{"block": "plain", "upsampling": "transposed_conv", "optimizer": "soap", "shampoo_beta": 0.95}
Rows from block 2, named by matrix and row number. Each number is 128 + 24 x the weight over its row's rms, rounded and kept within 0 to 255. All counts start at 0. After the name is the row's rms in percent of the matrix's.
# conv: 3x3 conv (model.enc.2.0.conv.weight, 256x256x3x3), inputs 242-252, a 3x3 kernel for each
conv.164 112 [114 139 145 156 168 150 117  94 129 152 122 137 112 158  91 132 133 141 120 134  96 132 237 110 142 107 158 145 116 148 141  93 130 121 139 123 106 128  96 112 107 129  96 120  95 147 136 125 130 180 106 118  96 162 156 118 111 128 167  93 151 172 125 130 129 145 153 136 113 125  68 108 106 139 120 147 122 106 110 120  93  93 121  94 147 194 175 116 121 135 134 127 124 130 135 129 110  87 115]
conv.165 095 [142 122 160 134 155 135 117  66 143 150 121 151 134 178  95 121 170 184 126 167 152 136 121 126 126 175 126 138 130 106 141 159 125  99  69 171 168 126  87 130  74 107 149 175 141 128 103 148 115 188 128 159 103  99 142 126  91  95 115 115 109  96  82 113 142  98 116 143 135 108 121 140 121 108  89 126  94 120 153 158 152 129 109 133 142 157 112 125 107  99 157 151 139 160 131 151 134 116 113]
conv.166 102 [117 112 101 113 142 157 146 145 129 151 148 123  93 154  98 149 113 143  83  93 158 127 128 114 109  87 145 110 125 103 119 114 118 129 132 145 103 157 142 126 165 163 118 155 148 146 141 161 141 170 139  89 112 135 144 176 147 124 113 131 116 106 132  83 138 188  70 137 120 119 143 124 118  97 130 129 129 144 118 129 121 123 112 150 148  97 134 149 154 104 158 147 129 130 127 149 155 124 146]
conv.167 100 [162 153 154 127 172 147 104 114 104 116 125 139 122  94 133 138 133 143 130 111 117  85 155 126 139 140 157 131 146 170  90  81  78 129 148 129 136 116 141 125 127 104 147 155 166 112 128 135 157 139 128 138  94 152  91 102 123  81 111 209  96 116 146 135 140 146 130 105 169 127 145 115 148 120 120 132 157 123 153 104  95 148 128 118 137 139 195 135 158 157 131 125 138 162 158 118 120 167 151]
conv.168 091 [114 133 127  94 165 144  96 147 140 102 114 125 126 113  94 104  82 109 129 125 121 135 119  96 139 124 122 117 108 128 120  66 139 137 147 139 115 162 166 153 106 159 136 114 136 119 149 146  89 146 169 105 105 137  92 123 138  89 120 120 110  87 116 127  68 144 139  90 152 129 114 120  98 134 163 110 178 141  98 124 116 163 126 130 163 121 144 161 131 147 147  67 134  81  92 137 142 132 111]
conv.169 099 [154  98 157 189 126 131 140  83 115 113 144 170 148 166 133 123 107 114 112 153 130  98 104 134 142 130 118 124 152 126 123  77 116 116 127 126 119 132 128 115 123 133 173 169 127  71 103 101  86 113 107 164 177 126 111 132 144  84 159 118 137 125 170 148 132  99 170  80  76 134 111 144 160 108 124 120 131 122 129 152 139 166 102 129 106 109 133 147 127 128 102 113 118 159 117  87 109 115 102]
conv.170 105 [ 78 151 118 117 164 145 139 156 129  93 145 116 103 114 103 157 113 146 128 148 128 159  75 135 141 115 145 131 109 142 102 124 133 154 137 131 141 125  84 125 155 151 160 131 130 116 147 118 170  62 136 142 129 116 145 105 140 117 135  95 131 111  97 117 113 136 122 178 143 100 112 131 139 102 122 162  62 111 152 148 100 131  77 129 133 178 109 147 126 130 139 113  83 120 105 110  92  67 112]
conv.171 100 [100 118 126 177 102 132  96 126 122 136 127 124 152 122 161 139 122 131 150 133 115 109 141 107 101 219 130 113 127 127 137 105 140 136 164 118 159 160 113 197 128 127 135 152 165 101 124 147 137 133 124  96 189  95 118 114 131 165  99 158 146 148 135 112 122 120 102 113 151 114 134 140 113 110 142  94 172 128 117 115 142 117 122 108 135 133 125 123 119 144 126 129 147 157 114 171  82 150 157]
conv.172 103 [117 134 124  97 123 142 129 123 145 147 140  93 121 106 149 125 134  91 107 156 111  91 165 123 119  79 118 134 110 115 127 104 149 120 134 125 123 127 163 135 133 159 163  76  85 126 157  99 136 145 100 124  79 108 139 111 136 111 112 163  99  91 141 156 127 145 130 113  98 162 161 158 131 131 116 139  90 130 116 123 145 100  98  96 125 109 136 158 163  67 157 163 161 174 103 108 120  90 156]
conv.173 092 [139 136  90  80 168 111 119 111  90 173 127  79 141  94 124 134 129 152 122 175 129 127 123 126 139 127 173 130 152 108 118 124  95 104  96 127 171  87 134 135 107 120 159 157 194 126 152 134 174  29 126 120 130 102 109  90  89 117  87 165 118 192 136 148 147 129 167 174 104 113  76 105 103  78 112  84 156 100  86 162 120 142 138 129 160 101 127 121 107 182 163 133 139 109 110 128 172 147 142]
conv.174 099 [118 131 150 125 103 140 147  76 173 108 125 129 136 156 108 150  72 151 121  76 107 141 137 161 129  57  92 127 125 144  93 124 128 126 126  96 124 140 139 138 153 131 137 131 106 117 149 147 156 165 115 130 115 107 163 136 111 117 139 116 133 139 107 131 103 138 127 164  90 102  74 139 128 136 128 120 110 129 143 138 144 144 127 106 135 102  75 159 149 130 120 126 137 128 123 126 117 100 129]
conv.175 104 [153 150 169 153 156 137 152 121  98 102 126 126 113 131 139  86 117 188 101 131 144 138  90 134 112  82 106 165 150 101 131 139 123 144 116  74 152 132 108 135 110  80 110 108 126 120 118 128 150 131 121 142 129 118 187 174 100 143 123  89  94 138 145 120 127 124  81 116 135 108 122 111 132 133 156 149 142 178 115 152 145 144 133 128 168 113 125 179 161 146 136 169 105 159 119 139 185  98 149]
conv.176 095 [163 110 134 153 127 115 125 105  79  95 101 148 131 121 139 114 144 124  81 111 101  96 139 132 149 117  70  97 113  82 125 121 146 123 125 101 115 122 113 110 104 103 151 119  89 119 139 142 136 180  92 173  91  55  87 154 114 150 132  89 138 140 167 148 128 116  82  89  89  78  76 129 122 115  74 144 133  83 113 150  89 103 125 119 162 191 115 135 122 112 109 126 102 137 117 108 116 126 130]
conv.177 101 [144 109 153 124 103 182 104 132 116 126  97 122 118 101  80  89 111 149 120 144 115 140  94 148 166 164 135 129 146 119 155 140  82 168 123 136 125 108 115 155 158 141 164 143 164 115 132 157 126 139 128 120 115 104  69 114 125 111  62 150 134 172  96 146 145 124 162 173  95 140 129 103 167 159 137 140 127 158 164 122 147 140 113 107 138 133 117 133 152 118 121 117 114 122 109 135 135 160 123]
conv.178 107 [151 157 145 115 137 121 122 105 129 109 110 172 131 106 106 154 105 130  99 101 147 148 122 144 125 138 145 127 100  78 114 137 155 105 157 132 121 126 163 116 139 154 110 143 146 126 121 184 100 167 141 106 150 111  93 133 116 131 103 110 180 133 112 109 144 107 147  94 111 170 120 130 140 141 119  99 124 147  99 137 121 132 139 105 117  91 120  70 157 152 134 108 148 148 180  81 169 177 128]
conv.179 097 [171 131 120 129 186 118 128 158 175 100  72 143 101  99  86 125 139 107 118 115 140 104 145 102 148 121  84 122 169 130 141 147 118 117 111 131 139 128 137 153 130 122 127  87 132 129 108 123 114 119 161 116 120 116  87 156 132  84 132 127 139 147  99 123 137 118 104  81  93 134 148 106 120 143 108  92 185 122  93 147 133  84  94 112 128 149 141 126 133 149 146 129 106 121 135 147 127 164 132]
conv.180 099 [122 146 128  92 148 127 100 120 177 139 135 114 148 122 113 113  85  77 138 135 108 118 173 165 144 112 150 153 130 164 139 132 115 150 137 121 170 122 162 127 128 116 100 114  87 110 134 103 127 174  93 143  88 141 144 104 122 104 103 128 119  72 136 133 115 101 149 102  84 145 131 131 146 159 110 157 116 123  96 108 164 164 140 172 107 130 129 122 143 152 179 138 140 142 153  92  97 124  73]
conv.181 093 [116 114 148  98 151 130 106 121 133 137 142 190 108  77 165  87 166  80 122 102 114  87  72 166 103 170 159  96 124 130 171 172 122 120 126 127 156 112 165 123 115 120  87 199  99 131 125  92 120 119 127 177 180 142 109 112 105 116  97 141 121 109 131 146 168 127 154 158 152 113 100 152 125 107 123 174 135 106 117  82 105 154 135 101 170  93 116 147 146  80  98 138 133 151  91 125 167 146 122]
conv.182 094 [147 115 110 141 124 134 138 129 116 175 131 123  63 158 123 169 148 145 130 148 150 110 132 123 130  94 127 130 134 137 132 136 120 168 118 126 138 147 144 118 170  95 115 134  96  98 172 124 114 174 102 142 126  92 150 119 129 124 130  91 147 161 123 104 136 123 180 135 133 140 144 148 120 109 133 117 166  90 132 101 137  67 132 151 127 111 155 159 121 134 153 108 159 193 114 146 109 124 149]
conv.183 099 [145 163 110 129 137 141 145 162  79 122 135 107 154 154  67 139 159  77 133 130 145 116 146 162 125 103 145 116 133 165 132 141  87 154  82  99 136 134 112 106 176 111 120 102 121 156 110 156 158 124 164 142  98 169 132 129 120 100 156 108 112 101 176 123 117 172  98 118 124  92 123  94 135 119 121 121 136 119 139 132 139 123 131 137 129 120 159 150  90 118 106 131  82 120  95 118 136 124 118]
conv.184 104 [117 149 129 157 177 109 107 121  48 124 100 131 121 112 141  98 109 122 157 156 154 118 144 130 113 109 157 122 136 141 137 126 166 137  97 148 113 160 106 145 116  93 137 103 110 129 131 178 137 107 154  94 139 182 115 118  98 136 131 101 113 111 146 111 114 130 119 141 109 144 170 132 145 135 157 114  92 127 112 126  99 145 119 134 136 181 180 124 169 124 128 103 127 143  92 142 135 141 160]
conv.185 107 [107 154 139 101 199 151 115 107 123 138  77  91 124 169 155 113 121 151  94 164 116 118 193 118 164 127 118 126 127 103 130 118  98 135 112 145 130 159 156 151  92 120 125 132 131 129 135 106 110 131 103 139 149 148 139  99 105 126 154 134 121 140 125 153 149 134 150  98 116 114 100 132 143 100 101 118 106  94 141 134 101 122 160 135 130 155 159 131 109 133 153  89 162 134  93 128  83 100 112]
conv.186 101 [159 115 126  97 109 177 140 154 132 129 116 119 132  96  91  90 126 100 101 105 123 116 116 164 100 131 141 133 134 136  79 107 138 103 121 114 106 112 102 151 129 127 169 122 130  81 124 137 112 126 160 103 137 129 112 145 140 152 166  79 120 102 138 136 158 122 127 148  54 182 138 143 143 133 109 100 144 135 153 159 124 137 117 114 128 166 187 112 136 133  97 147 170 146 128 142 153 129 181]
conv.187 095 [149 143 137 114 186 110 116 158 124 121 142 126 143 144 151 144  87 108 136  94 119 108  85 158 166 141 123 108 104 155  86 136 162 126 108 106 162 113 126  86 159 138  82 118 146 119 149 151 106 120  94 133 114 131 117 151 156 107 142 113 101 114  83 145 133  96 112 110 146 136 151 130 155 195 151 131 125 178 100 108 152 130 133  99 157 132 122 133 189 158 103 126 119 112 124 138  97 158  57]
conv.188 092 [147 157 146 153 110  53 135 152  95 130 108 129 120 170 113 136 158 120 130  91  63 118 117 156 113 118 103 150  86 117 121 115 131  66 110 133 105 160 169 143 169 151 121 142  97 112 117  94 122 113 121 129 166 115 154 182 129 172 153 137 147 152 132 122 143  80 121 134  83 131 154 171 141 119 130 158 129 179 115 171 146 116 122 167 138 152 146 165 107  98 116 110 130 103 185 141 139 159 149]
conv.189 099 [146 136 126 151 102 139 129 137 125 157  72  93 128 161 175 149 124 141 126 140 151 172 180 161 150 123 132 123 117 141 127 110 169 163 102  92 120 126 125 123 105 143 123  86 126 113 127  99 109 121 112 106 141 104 108  93 166 111 135 140 124 136 187 112 129 100 118 105 149 129 127 156 146 122 144 137 111  68 146 101  65 160 132 123 133 160  72 118 153 124 145 161 149 108 129 142  90 114 153]
conv.190 099 [116  98 156 144 145 143 127 159 139 154  89 115 147 139  54  77  45  86 111 159 144 100 141 149 133 140 171 157  96 121 117 150 130 171 173 133 142 123 124 134  99 100 175 102 133 127  97 142 108 127 135 109 119  91 117 131 156 130 124  68 129 108 126 170 124 160 136 132 124  96 108 120 134 136 136 140 104 148 109 102 155 113 144 144  76 138 156 156 166 165 123 122  96  83 129 125 145  86 153]
conv.191 091 [126 131 152  95 104 158 178 126 134 109 132 125  91  89 176 123  93  93 107 125  99 138 114 132 110 122  86 163  96 149 119 119 113 135 118 126 129 153 152 131 150 138 116  95 152 133 147 130 164  45 130 147 155 171  91 135 140 126  80 135 131 109 140 136 164  98 116 171  71 128 169  95 134 141 129  89 116 150 100 122 118 141 131 120 153 160 105 154 155 110 130 149  82 143  85 126 132 170 147]
conv.192 107 [133 106 176 109 131 177 123 110 118 115 158 181 122 119  97  88 102 103 138 124 124 108 159 121 120 135 158 113 130  87 129 112  94 146 111 124 146 111 141 146 105  93 106 131 110 118 147 110 112 137 108 100 121 125 124 102 128 123 135 101 135 142 132 193 114 163 125 100 154 123 105 176 154  78  76 106 129 125 111 179 170 153 108 122 128 177 114 122 166 151 139 123 116 109 152  93 123 122 112]
conv.193 093 [138 162 113 111  94 134 114 126 104 144  78 118 135 147 141 122 123 108 152 134 138 133 133 187 144 125 139 119 127 144 136 118 179 116 165 155 127  95 144  98 122 177 121 146 164 116 105 136 140  95 128 109 158 115 118 124 135 101 150 100  98 103 128 147 130 121 139  63 136 131 151 142  85 118 123 143 161 176 111 115 145 141 171 136 101 100  99 135 144 124 126 123 122 156 101 131 132 129 109]
conv.194 105 [ 96 171 166 145 136 136 130 117 123 140 103 111 142 188  85 127 142 129 102 144 135 208 153 152 144 117 119 121 133 110 131 117 105 116 129 101 153 148 130 138 150  92 123 165 127 155 151 130 165  92 134 146 109 112 152 107 108  80 120 114 141 142 141 121 160 111  87 186 108 138 101 109 134 139 151 134  89 117 131 108  82 160 128 131 141  84 149 126 144 142 143 125 135 100 138 159 114 138 133]
conv.195 105 [128 102 185 125 116 127 152 122 146 123 104 108 126 149 126 119 116 117 138 160 139 147  93 127 139 123 154  99 125 147  90 119 153  90  81 104 130 129  97 111 130  91 104 137 181 139  99 128 129 107  92 179 158 144 136 116 138 135 130 127 121 146 141 160 107 114 144 174 119 128 112 111 135 102 111  79 128 148 134 115 160 150 173 151 117 116 164 147 132 127 161 132 116 110  76  79 132 144 133]
conv.196 104 [112 123 160 131 127 158 111 126 147 116 139 136 119 100 148 151 120 140 148 110 109 133 118  90 133 165 101 148 109 121 122 119 165 123 130 120 120 107 127 150  54 149 141  98 126 142 160 137 127 120 144 149 151 141 151 111 111 155  52 141 134 135 118 110 112  99 125 136 121 136  86 138 142 119 123 148 104 137 151 124 108 147  93 114 108 168 125 152 120 139 100 156 130 148 109 138 163 132 122]
conv.197 095 [117 157 117 166 118 113 132 149 133 140  96 146 130 127 172 112 103 116 127  77 101 133 108 123 106 135 137 122 139 139 145 150 118 111 161 125  84 209 153 163 170 107  87  98 119 149 133 117 108 137 177 149 142 125  99 110 112 137 155 109 133 127 164 144  90 145 148 137 140 142 167 123  88 102 111 137 131 117 152  85  99 134 165 136 157 155 130 119 132 125 151 118 186 109 139 122 138 120  72]
conv.198 092 [119 122 113 126 132 165  91 125 118 156 153 121 143 152 154 143 126 150 134 126 129 105 142 148 119 157 188 131 109 143 166 129 152 105 155 136  65 100 125 121  81  83 134 129 121 144 139 157 138 129  96 142 127 161 135 142 113 124 104 120 135 117 130 133 120 109 128  84 129 132  95 148 127 172 133 134 136 128 133 103 148 111 128 130 125  93 149 116  99 108 106 111 125 133 133 109 132 158 117]
conv.199 098 [124 156 119 155 102 144 116 114 125 144  91 141 153 107 102 164 146 145 119 142 128 133 130 110 149 136 130 132 143 136 119 124 121 180 126 120 134  89 117 142  86 127 162 141 128  98 117 137 173  91 124 101  94 116 114 141  99 120 154 135 109 110 111 116 128 100  91 177 118 126 134 141 122 140 102 135 146 101  99 118 132 124 194  97 148 127 186 106 166 156 157 160 152  98 137 104 123 130 160]
conv.200 093 [198 104 111  97 110  93 119 116 164 137 124 145 142 125 124 133 104 138 149 136 117 122  91 110 123 135 125 142 181 155 137 162  87 125 146  99 122 173 135 157 166  91 125 148 110 127 138 122 137 117 106 150 119  93 136 118 134 103 177 137 140 158 130 103 127 159 112 133 108  91 109  92 142 146 103 125 169 146  79 134 141 123 117 112 144  95 127 131 122 111  79  65 142 136 125 126 115 114 144]
conv.201 098 [106 134 149 135 156 121 137 132 167 121 144 137 100 164 149 117 113 119 163 129 136 142 106 162 141 157 130 117  93 107 121 131 111  84 128 147 128 142 121 112 140 148 150 142  73 121 130 111 118  63 128 137 124 156 103 135 140 122 145 174 109 111  97 138 133 177 124  92 103 120 132 100 135  90 130 125 144 153 118 151 131 137 113 153 118 141 151 149 148 136 100 102 130 122 131 144 148 158 136]
conv.202 099 [106 109 114 113 149 121 142 123 116 115 136 149 135 159 113 136 113 117 126  94 146 133  99 107 123 143 127 131 132 104 115 151 156 147 142 134 132 176 106 125 156 149 110 133 123 106 125 135 126 121 127  94 140 128 125  95 143 133 133  79 142 153 142 149 162 120 140 140 137 105  66 190 118 120 128 125 144 177 142 116 131 119 119  94  72 164 109 118 122 155 135 176 118 139 161 113 134 109 199]
conv.203 103 [132  96 122 103 132 117 105 128 150 133 110 139 143 111 133 133 165 135 152 111 124 120 120 114 108 111 140 129 132 131 104 164 145 124  99 120 151 110 120 131 114 146 112 124  63 156 158 120  99  82  95 155 143 142  97 160 132 121 128 146 122 108 147 104 132  98 122 115 155 136 172 126 120 124 115 148 156 174  75 106 114 107 129 110 111 188 160 133  94 105 164 124 143 119 145 117 102 154 145]
conv.204 104 [120 124 118  84 180 143  86 142 142  64 156 129 137 127 123  80 145 124 132 102  82 140 128  99 150 143 140 146 127 137 151 153 118 122 102 133 140 116 110  70 138 138 139 125 145 159 135 129 131  93 129 133 105 120 117 164 131  68 140 142 123 132 115 131 142 153 122 137 134 122 141 123 122 154 140 131 144 132 124 114 118 123 119 132  96  88 117 107 130 143 120 123 126 129 173 151 108 102 132]
conv.205 106 [154 165 152 177  95 101 113 110 150 125 134 118  94  81 116  87 155 137 131 125 133 117 118 140 101 150 113 143 171 150 133  95 120 117 129 124 102 152 101 141 119 145 134 109 129 146 151 164 113  88 126 122 128 144 114 144 110 107 124 147 137 107 159 140 151 121 130  93 103 110 124 138 121 119 128 130 105 108 149  30 123 123 143 135 109 169 111  88 141  97 104 121 128 149 100 106 146 154 127]
conv.206 104 [149 133 108 125  74  82 148  78 163 134 186  77 134 131 118 123  80 169 127 184 123 112 127 122 170 146 103 120 113 109 122 110 170 129 127  92 118 122 118 151 103 137 135  97 109 145 136 137 104 126 116 148 115 148 150 111 130 126 132 110 134 138 128  89 120 146 132 107 175 134 123 166 132 128 129 154 170 167 117 121 125 132 135 118 109 114 135 133 156 149 140 140 149 126 151 119 112 147 101]
conv.207 089 [116 179 120 110  77 134 167 130 150 110 148 149 161 202 152 121  83 167 112 143 142 114 125 155 135  95 108 138 140 126  70 151  55 136 146 146 112 117 104 134 201 118 105 102 118 140 137 119 127  89 159 139 177 133 117 115 170 151 131 136 143 124 134 141 126 139 104  77 118 129 113 130 127 108 138 175 140 111 118 107 135 121 139 121 118 158 105 146 133 165 137 155  88 103 121 138 110 134 147]
conv.208 097 [ 98 146 155 136 132 144 125 142 108  97 121 157 114 116 153 139 159 167 137 129 133 135  65 134 133 121 120 153 124 122 138  89 116 106 115 122 125 134 101  93 150 132 109 145 102 133 158 132 120 161 155 145 149 133 100 105  88 124 206 146 119 108 153 135  99 106 143 200 114  90 124 109 111 121 153 133 112 140 138 162 136 124  94  93 106 162 125 135 122 130  94 155 153 152  83 135 123 160 110]
conv.209 095 [ 90 163 113 121 101 143 134 118 101 158 114  89 128 132 123 116 173 129 127 150 162 116 149 133 120 106 101 148 140 137 162 168 140 137 100 172 166 145  87 152 139 134 131 141 161 158 126  61 106 119 138 110 111 163 130 133 154 142 125 113  93  72 124  95 128 134 105 117 126 123 140 125  90  91 128 118 164 141 165 135 141 107  82 107 153 152 131 151 167 135 175 109 117 159  97 108 131 123 165]
conv.210 097 [122 123 128 112 132 179 134 128 117 112 110 135 143 119  95 107 155 144 103  84 105 146 111 122 153 109 137 122  87 106 101 129 137 164 130 122 117 143 129 123 105 102  42 146 135 112 114 117 149 133  74 130 154 121 101 124 115 108 154 121 114 140  90 120 191 142 119 173  75  95 162 143 153 117 117 104 105 119  57 123 154  87  92 124 118 189  79 111 124 125 117 139 148 115 113 117 123 111 134]
conv.211 102 [142 154 123 145 120  99 116 122 142 149 126 131 111  94 129 148 165  66 113  88 113 159 120 117 148 149 172 103 143 147 113 128 153 136 147 117 149 110 114 142  90  99 118 144 126 164 162 123 132 138 142 137 145 146 146 165  90  98 113 126 134  97 127  80 168 147 116 147 113 156 161 140 149 104 142 127 102  94 118  89 108 121 115 155 148 139 142 116 106 102  96 158 141 131 148 106 132 111 129]
conv.212 105 [145 116 103 109 197 106 147 112 127 133 158 132 107 111  93 152  99 153 159 133 113 139 140 101 134 127 113  77 125 147 147  73 114 155 118  70 152 114 159 109 132  71 120 151 124 115 131 132 128 154 133  85 160 130 147 146  95  89 115 145 142 151 153 115  91 141 128 148 104  93 135 129 126 124 102 125 125  74 161 120 134 148 124 142 110 205 134 132 155 112 153 130 103 136 160  87 131  88 124]
conv.213 101 [115 126 148 101 181 153 124 115 120 164 158 135 158 114 122 112 125 126 118 159 133 139 114 161 134 128  98 139 120 148 133 140 112 154 144 136 141 104 136 134 138 135 133 157 145 108 133 113 110 115 135 104  88 117 128 146  93 134 119  98 116 151 136 109 152 121 138 139 128 146 100 117 125 125 161 131 167 135 146 122 135 156 162  94 149 131  95 126 166 158 126 146 127 138 132  85 144 127  94]
conv.214 096 [151 141 123 108  98 148 107 109 130 118 129 141  97 139 154  98 114 144 126 116 108 151 110 156 130 153 137 149 156 110  98  99 147 109 124  98 154 182 155 115 182 113 119 113  99  83 127 145 139 100 100 124 114 122 144 135 124 112 105 146 142 159 109  85 101 135 137  81 114 122 111 138 138 174 151 153 101 148 110 115 113  89 106  86 147 135 112 156 124 121 163 123 134 132 105 112 101 136 109]
conv.215 101 [100 140 119  82 148 163 132 124 171 152 127 163  86 139 102 137 178 136 120 152 149 150  95 142 143 118 129 107 127 110  78 119 136 154 160 138 130 111 130 134 146  99 113 111 156 132 119 132  90 116 128 131 130 137 118 117 123 135 103 116 149 126 111 142 158 121 128 124  86 118 126 118 108 135 136  85 151 147 131 153 123 107 112 162 163 114 114 133 133  98 104 137 114 125 184 129 156 137 126]
conv.216 097 [123 136 133  90 164 165 130 191 159 146 100  87 126 117 137 127 145 145 156 141 124  95 113 153  94 153 113 115 123 118 138 144 138 138  97 132 142 168 158 130 155 122 147 120 122 142 104 119 124 138 117 102 136 129 117 149 147 118 116 128 111 113 126 138 100 117 110 191 136 145 102 118 130 132 162 128 147 141  96 124 118 103 117 159 113  84 109  62  76  99 108 121 172 110 112 147  97 171 147]
conv.217 096 [129  99 134  97 163 132 111 163 139 157  96 126 112  97 106 148 109 111 125 164 163 155 107 143 144 136 123 118 120 103 158 132 179 151  82 153 111 127 131 113 140 110 146 117 117 169  87 122  81 108 127 141 118 137 162  82 121 123 131  94 168 140 115 106 107 174 133  86 147 112  90  86 120  97  85 149  97 112 144 145 140 137 103 116 134 135  93 131 123 132 146 134 177 110  92  90 126 157 126]
conv.218 104 [126 145 113  88 113  97 184 138 192 116 124 132  59 138 166 143  75 105  99 126 141 129 121 137 105 130 105 100 151 111 118 131 178 111 117 137 153 150 136 124 116 131 140 145 148 129 136 124 161 136 121 180 116 124  89 115 110 109 140 129 105  45 118 123 125 135 134 161 153  92 147 148 107 137 135 136 106 110 140 163 133 124 104 143 159 135 108 159 201 173 118 159 154 121 115 141 128 156  79]
conv.219 081 [135 175 137 102  94 155 103 116 145 129 115 116 159 140 137 146  93 110  92 132 151 113 145 158 101  48  91 104 103 142 127  95  69 136 139 126 160 127 110 153 146 156 133 122 156 162 144 110 160 178 167 124 124  73 135 108 140 112 106 111 127 122  80 137  99 115 132 110  86 155 146 128 123 146 137 127 173  95  99 134 117 112 107 191 129 132 160 111 141 122 146 137  94 128 122 112 137 111  70]
conv.220 095 [ 93 131 139 119  95 181 102  95 172  67 128 137 135 145 151 141  83 135 146 117 130 138 110  99 113 142 122 103 172 173 154 112 177 108  86 126 150 144 147 122  76 158 121 141 136 113  86 105 146 116  85 107 108  75  64 110 139 158 158 141 103 125 130 154 125 149 148 135 104 122 139  93 140 118 115 167  83 145 127  83 151 103 134 131 100 108 124 101 115 153 126  84 102  98  72  91 164  99 103]
conv.221 102 [117 150 137 116  90  86 152 124  89 155 153 172 103 146 138 145 126 123 121  91 107 110 114 138 117 133 151 127  96  87 120 125 113 104 146 130 118 127 146 152 146 192 127 112 149 133 103 140 136 118 141 119 109 111 148  94 118  59 104 113 150 139 142 114 153 113 166 134 125 135 106 137 131 152 171 139 152 151 164  97 135 148 120 101 122 141 105 148 110 119 126  91 141  98 120 124 128  71 121]
conv.222 103 [146 129 150 122 179 160  77 155 158  94 146 150 122 133 142 117 137  93 145 125 175 148 138 119 146 152 153 130 134  76  90 122 181 121 122  82 140 150 169 121 140 109 104 135 102 121 146 114 143 135 166 104 138 124 137  99  97 126 157 122 129 108 162 141 145 139 128 163 145  99 142 129 130 136 117 127  92 123 168 134 121 141 165 124 105  90  78 102 116 120 109  86  77 127 127  99 135 131 121]
conv.223 095 [ 98 135 150 129 175  91 147 107 100  83 134 149 122  88  97 126 125 140 147 106 164 145 150 106 129 123 152 116  88 109 131 132 149 112 143 132 162 135 120 146 188  97  97 158 142 152 147 139 150 119 156 143 126 126 127 121 123 133 104 170 141 144 110 131 137 138 107 124 118 126 115 114 146 110 180 123 114 151 126 102 112 118  97 175  81  88 148 119 133 128 176 148 138 115 133 195 106 174 155]
conv.224 102 [133 160 110 158 143 126 125 150  98 145 143 133 117  85 167 106 102 101 103 110 135 117 147 140 120 136 125 132 112 134 107 109 127 161 143 127 143 118 100 145 130 107 161 204 106 135 111  94 162  79 133 139 151 113 118 108 142 103 123 109 133 162 103 124 124 136 111 153 145 157 125 145  91 109  51 135 132  76 111 125 145 131 100 121  96  64 153 147 169 170  97 113 128  80 122 152 114 142 118]
conv.225 104 [150 108 146 108 148 125 136  82 121 115 114 114 148 141 117 134  75 151 155 107 137 114 131 156 133 123 147 173 122 103 160  54 122 149 150 144 120 120 103 125 127  96 142 139 170 129 123  97  69 122 140 141  99 104 127 170 124 144 141 126 104 118 102 146  93 119 107 128 108 154 109  97 139 102  95 117 135 107 142 200 138 149 132 158 133  62 125 118 125 139  97 131 147 123 147 112 129 143  98]
conv.226 102 [130 125 154 141  94 125 136 136 119 136 122 170 115 135 171 141 151 128 137 118 126 142 100 155  82 120 122 137  83 110 113 127 104 107 108 122  92 128 118 202  97  59 131 114 140 137 137 133 153  69  98 128 112 130 130 107 141 136 131 147 163 150 124 145 142 126  91 185 106 112 151 132 119 133 113 146 121 121  99 150 119 100 123 118 181 150  90 120 130 107 112 118 142 157 105  78 111 108 123]
conv.227 105 [122 126 129 123 132 120 165 158 144 119 149 118 127 135 116 183 174 102  97 132 162 106 112 112 112  90 102 125  96 114  72 129 106 145 135 174 147  86  94 163 105 113 109  94 139 122 115 159 101 102 155 129  99 168 144 101 113  72  84  77 126 141 110 131 128 113 107 118 115  95 104 131 108 149 138 170 182 152 162 108 114 120 106 120 101 113 149 116 136 158 118 106 121 136 117  99 160 168 135]
conv.228 090 [133 140 101  92 121 135 136 167 111 152 102 114 119 120 117 112  76 124 129 111 159 202 138  86 168 161 138  97 132 106 106 101 135 147 137 120  97  88 112 114 113 152 115 119 147 126 103 100 118 142 128 134 166 146 106 114 141 105 122 128 132  91 128 114 113 122 115  84 146 135 104 140 129 148 129 130 140 102 157 112 130 126 127 122 128 103 132 124 132 188 171 123 123 145 177 122 106 123 183]
conv.229 097 [140 134 132 113 177 148  85  89  78 133 120 142 163  60  99 111  91 153 130 111 124 100  96 120 102  83 108 138 155 120 115 138 121 109 147 133 141 106 136  95  63 150 138 125 155 114 131 123  93  76 129  93 138 125 113 158 132 107 110 130 102 110 120 163  95  99 144 149  96 175 151 106 114 151 123  57 128  71 135 130  93 143 101 139 136 147 154 110 141 114 114 104 129 162 140 126 140 102 131]
conv.230 100 [149 153 160  79 127  87 147 138 127 134 138  84 149 126 139 149 105  98 123 166 150  92 207 134 121 110 148 140 135 129 110 107 134 112 126 120 160 121 113  54 122 122 131 120 134 145 127 147 108 121 119 119 151 137  95 124 145 156 141 127 114 138 128 110 167  72 140  76 101 107 114  94 166 144 128 155 178  95 129 125 136 126 154 129  83  42 124 132 119 112 120  85 129 127 165  83 136 147 137]
conv.231 102 [183 151  79 133 160 146  98 146 136 127 108 111 169 145 115 148 139 114 155 131 156 109 135 140 111 129  98 119 124 134  95 170 151 151 121 141 146 134 130  98 140 179 148 119 151 187 149 149 130 114 142 123 114 122 141 160 176  99 136 140  95 124 100 160 110 120 158 170 156 145 122 147 125 103 175  98 117 156 152 148 141 115  97 126 110 121 122 139 142 114  65 155 159  96 124 155 104 108 114]
conv.232 100 [155 161 115 128 135  84 131 162 130 139 124 113 117 121 134 113 143 111 155 101 120 164 140 121 164 137 131 115 153 159 111 126 124 112 123 154  91 146 138 161  85 130 115 155 122  96 113 159 118 101 122 158 110 118 134 108 133 113 118  91 131 141 104 115 116 155 156  97 109 137 135 150 139 137 142 143 167 140  89 113 146 180 147 156  98  74 175 122 106 129  82  93 153 106 128 138 141 184 147]
conv.233 093 [164 137 174 102 123 121 109 114 158 140 172 162 146 128 115 110 112 105 111 157 169 111 159 144 105 141 108 104 135 113 144 122 107 155 163 136 128 113 132 109 138 157 137 118 139 128  29 129 122 153 177 117 154 144  99 137 148  75  68 112 140 128 119 153  96 107 138 143 144 113 138 106 107  99  97 122 128 100  85  91 100 160 136 108 142 144 149 108 126 179 131 107  90 132 109 111 116 106 141]